A small image autoencoder, trained from scratch.
Model: 5.19M parameters, 48-pixel images, encoder arch vit, encoder norm layernorm, encoder patch size [8, 8], encoder layers 12, encoder width 128, decoder norm groupnorm, decoder activation silu, decoder widths [64, 128, 128, 128].
Rows from block 7 of the encoder of a small image autoencoder, named by matrix and row number. Rows with one number belong to one neuron. Each number is 128 + 24 x the weight over its row's rms, rounded and kept within 0 to 255. All counts start at 0.
After each neuron's rows are labels from the 100 images, of 14976, where the neuron reaches its largest size: "peak on" is the class under the peak. Only what is clearly more common there than usual is listed. The data: made-up ball-and-stick molecule models. In brackets: how many of the 100.
# gate: MLP gate (encoder.blocks.7.mlp.gate.weight, 336x128), inputs 86-127
# fc1: MLP up (encoder.blocks.7.mlp.fc1.weight, 336x128), inputs 86-127
# fc2: MLP down (encoder.blocks.7.mlp.fc2.weight, 128x336, transposed), outputs 86-127

gate.331 [125 119 117 123 138 119 149 143 111 137 148 124 109 148 154 141 137 106 122 111 108 156 124 116  93 154  99 163 161 104 109 119 112 137 135 177 130 143 126 164 136 117]
fc1.331 [145 138 105 116 121  78 127 128 125 118 155 132 115 143 131 107 132 173 141 193 137 152 150 187 137 116 146 130 111 152 113 132 135 123  96 108  87 159 139 107 160  99]
fc2.331 [144 148 103 144 130 153  93 136 122  86 113 140 120 121  99 111 144 135 124 156 124  98  95 126  97 135 153 164 122 136 104 112 128 129 118 113  80 111 155 116 128 111]
peak on: red ball (28)

gate.148 [148 125 139 113 136 137 132 104 113 134 121 112 191 130 108 108 118  92 145 152 159 146 139  95  94 135 173 132 100 110 148 147 127 122 124 149 148 174 162 157 123 125]
fc1.148 [123 133 102 142 123 129  94 133 127 124 127 135 158 112 171 134 166 114 150 132 126  38 111 107 200 119 147 133 124  79  42 101 145 126 161 112 106 108 130 145 128 137]
fc2.148 [128 140 137 130 127  87 144 134 139  76 123 100 128  76 116 141 145 114 120 155 110 142 140 150  64 125 118 114 138 124  90 103 137 124 139 109 119 162 100 121 123 130]
peak on: green ball (46)

gate.166 [113 126 121 133 153 116 116 129  92 138 145 144 154 143 158 165 152 126 102  92 130 147  71 154 142 133 153 156 146 131 111  64 129 117  99 140 142 175  98 161 118  94]
fc1.166 [107 135 164 122 122 144 167 120 137 114 135 104  90  97 125 122 142 115 131 139 139 124 151 111 123 116  76  89 147 146 128 141 109 144 155 157 149  72 129 125 135 127]
fc2.166 [155 139 102 125 125 132 107 129  42 134 103 138  97 117 145 115 140 152 139  89 119 175 180 136 137 130 120 129 102 127  84  62 141 135 124 115 138 152 119 115 118 115]
peak on: red ball (59)

gate.305 [132 116 101 116 159 143 124 103 140 133 137  93 146  85 145  87 164 125 141 103 109 127 132 107 156 139 168 160  90 112 129 152 139 117 135 147 109  86 113 159 132 140]
fc1.305 [144 136  89 131 129 136 163 115 106 141 110 125 123 137 143 110 121  94 149  62 149 157 137 121 114 136 136 108 140 128 123 157 145 103 142 106 158  89 121 153 133 127]
fc2.305 [146 120 151 144 106 144 157 127 120 139 136 140 109 151 140 106 162 104 103 126 149 168 116 142 139 150 161  64 161 148 145 130 136 122 127 127 135 146 109 113 178 101]
peak on: green ball (27)

gate.210 [ 81 138 176 124 112 116 151 126 185 187 121 147 129 130 118 156 137 123 100  94 147 120 108 115  87 136 147 147 105 117 164 112 115 157  95  91 135 131 138 121 126 126]
fc1.210 [116  99 137 134 135 142 144 132 157 144 119 104 126 103 124  84 125 128 130 135 167 171 123 136 146 130 118  92 143 136 153 127 147 124 126 113 143 124 167 144 143 171]
fc2.210 [139 120 141 123 136 136 148 131 144  95 128 117 161 144  95 113 139 124 123 123 152  26  95 169 105 114 145 151 139 127 134 137 128 145 115 125 105  98 112 162 125 131]
peak on: red ball (44)

gate.244 [132 118 118 112 127  99 118 117 152 145 126 120 118 155 137  94 125 111 154  91 129 143 117  98 215 122 125 113 120 122  92  78 140 127 150 128 124 136 159 127 123 154]
fc1.244 [100 145 111 126 114 196 131 141 121  89 116 146 135 114 130  96 103 132 121 173 148 135 149 125  59 136  99 124 117 102 118  77 112 148 107 143 140 162 108 154 142 104]
fc2.244 [182 150 113 159 122 144 107 114 118 106 111 108  76 136 142 108 107 126 133 147 112 127 102 136 139 119 114 137 139 168  99 144 118 140 155 117 140 177 104  93 148 137]
peak on: green ball (47)

gate.207 [142 111 137 108 212 156 121 128 113 149 142 126 118 171 145 142 127 135 152 116 135 113 118 107  73 111 109 100 118  95 130  84 132 109 129 134 135 159 121 149 152 129]
fc1.207 [111 146 132 134  75 131 166 134 157  84 108 150 142 120 140 107 111 104  66 139 121  99  95 117 119 133 140 195 136 116 153 122 130 168 136 101 149 155 116 121 121 115]
fc2.207 [139 143 170 147 141 192 127 122 126 163 117 105  53 143 160 108  90 118 128  82 116  96 131  90 114 132 122 141 133 121 168 140 131 140 158 129 153 125 107 111 111 157]
peak on: green ball (46)

gate.232 [140 119 133 126 167 122 153 128 138 121 142 137 150 166 115 129 139 120 131 156 125 123 104  92 151 122 161 176 122 103  98 157 136 105 109 140 136  99 124 128 118 157]
fc1.232 [179 168 116 114 138 135 117 135 134 138 127 128  98 159 120 157 133 134 132  97 161 108 156 114 161 120 101 184 145 131  88 134  92 133  77 105 160  66  85 131 133 137]
fc2.232 [179 135 129 146 128 175 118 115 113  95 115 120 139 125 166 136 151 121 124 167 137 143 147 112 165 128 175  65 145 113 123 176  70 123 120 127 127 108 112  83 110  68]
peak on: green ball (37)

gate.102 [163 115  86 117 118 149 101 127 129  97 156  98 141 131 155 110 135 175 107 149 123 158  92 119 173 151 103 107 132 168 123 107 102 109 162 149 123 104 188 136 100  88]
fc1.102 [157 122 126 116 143 132 108 125  71 131 117 115 113 145 116 129 130 127 122 135 147 126 124 107 164 125 100 146  95  89  84 101 119 140  97 140 146  94 122 129 104 113]
fc2.102 [117 125 123 130 139  94 126 108 108 136 138 120 126 115  96 127 144 104 147 141 143  95 140 163 106 107 114 113 133 134  82  96 140 131 140 130 149 160 108 119 116 133]
peak on: green ball (25)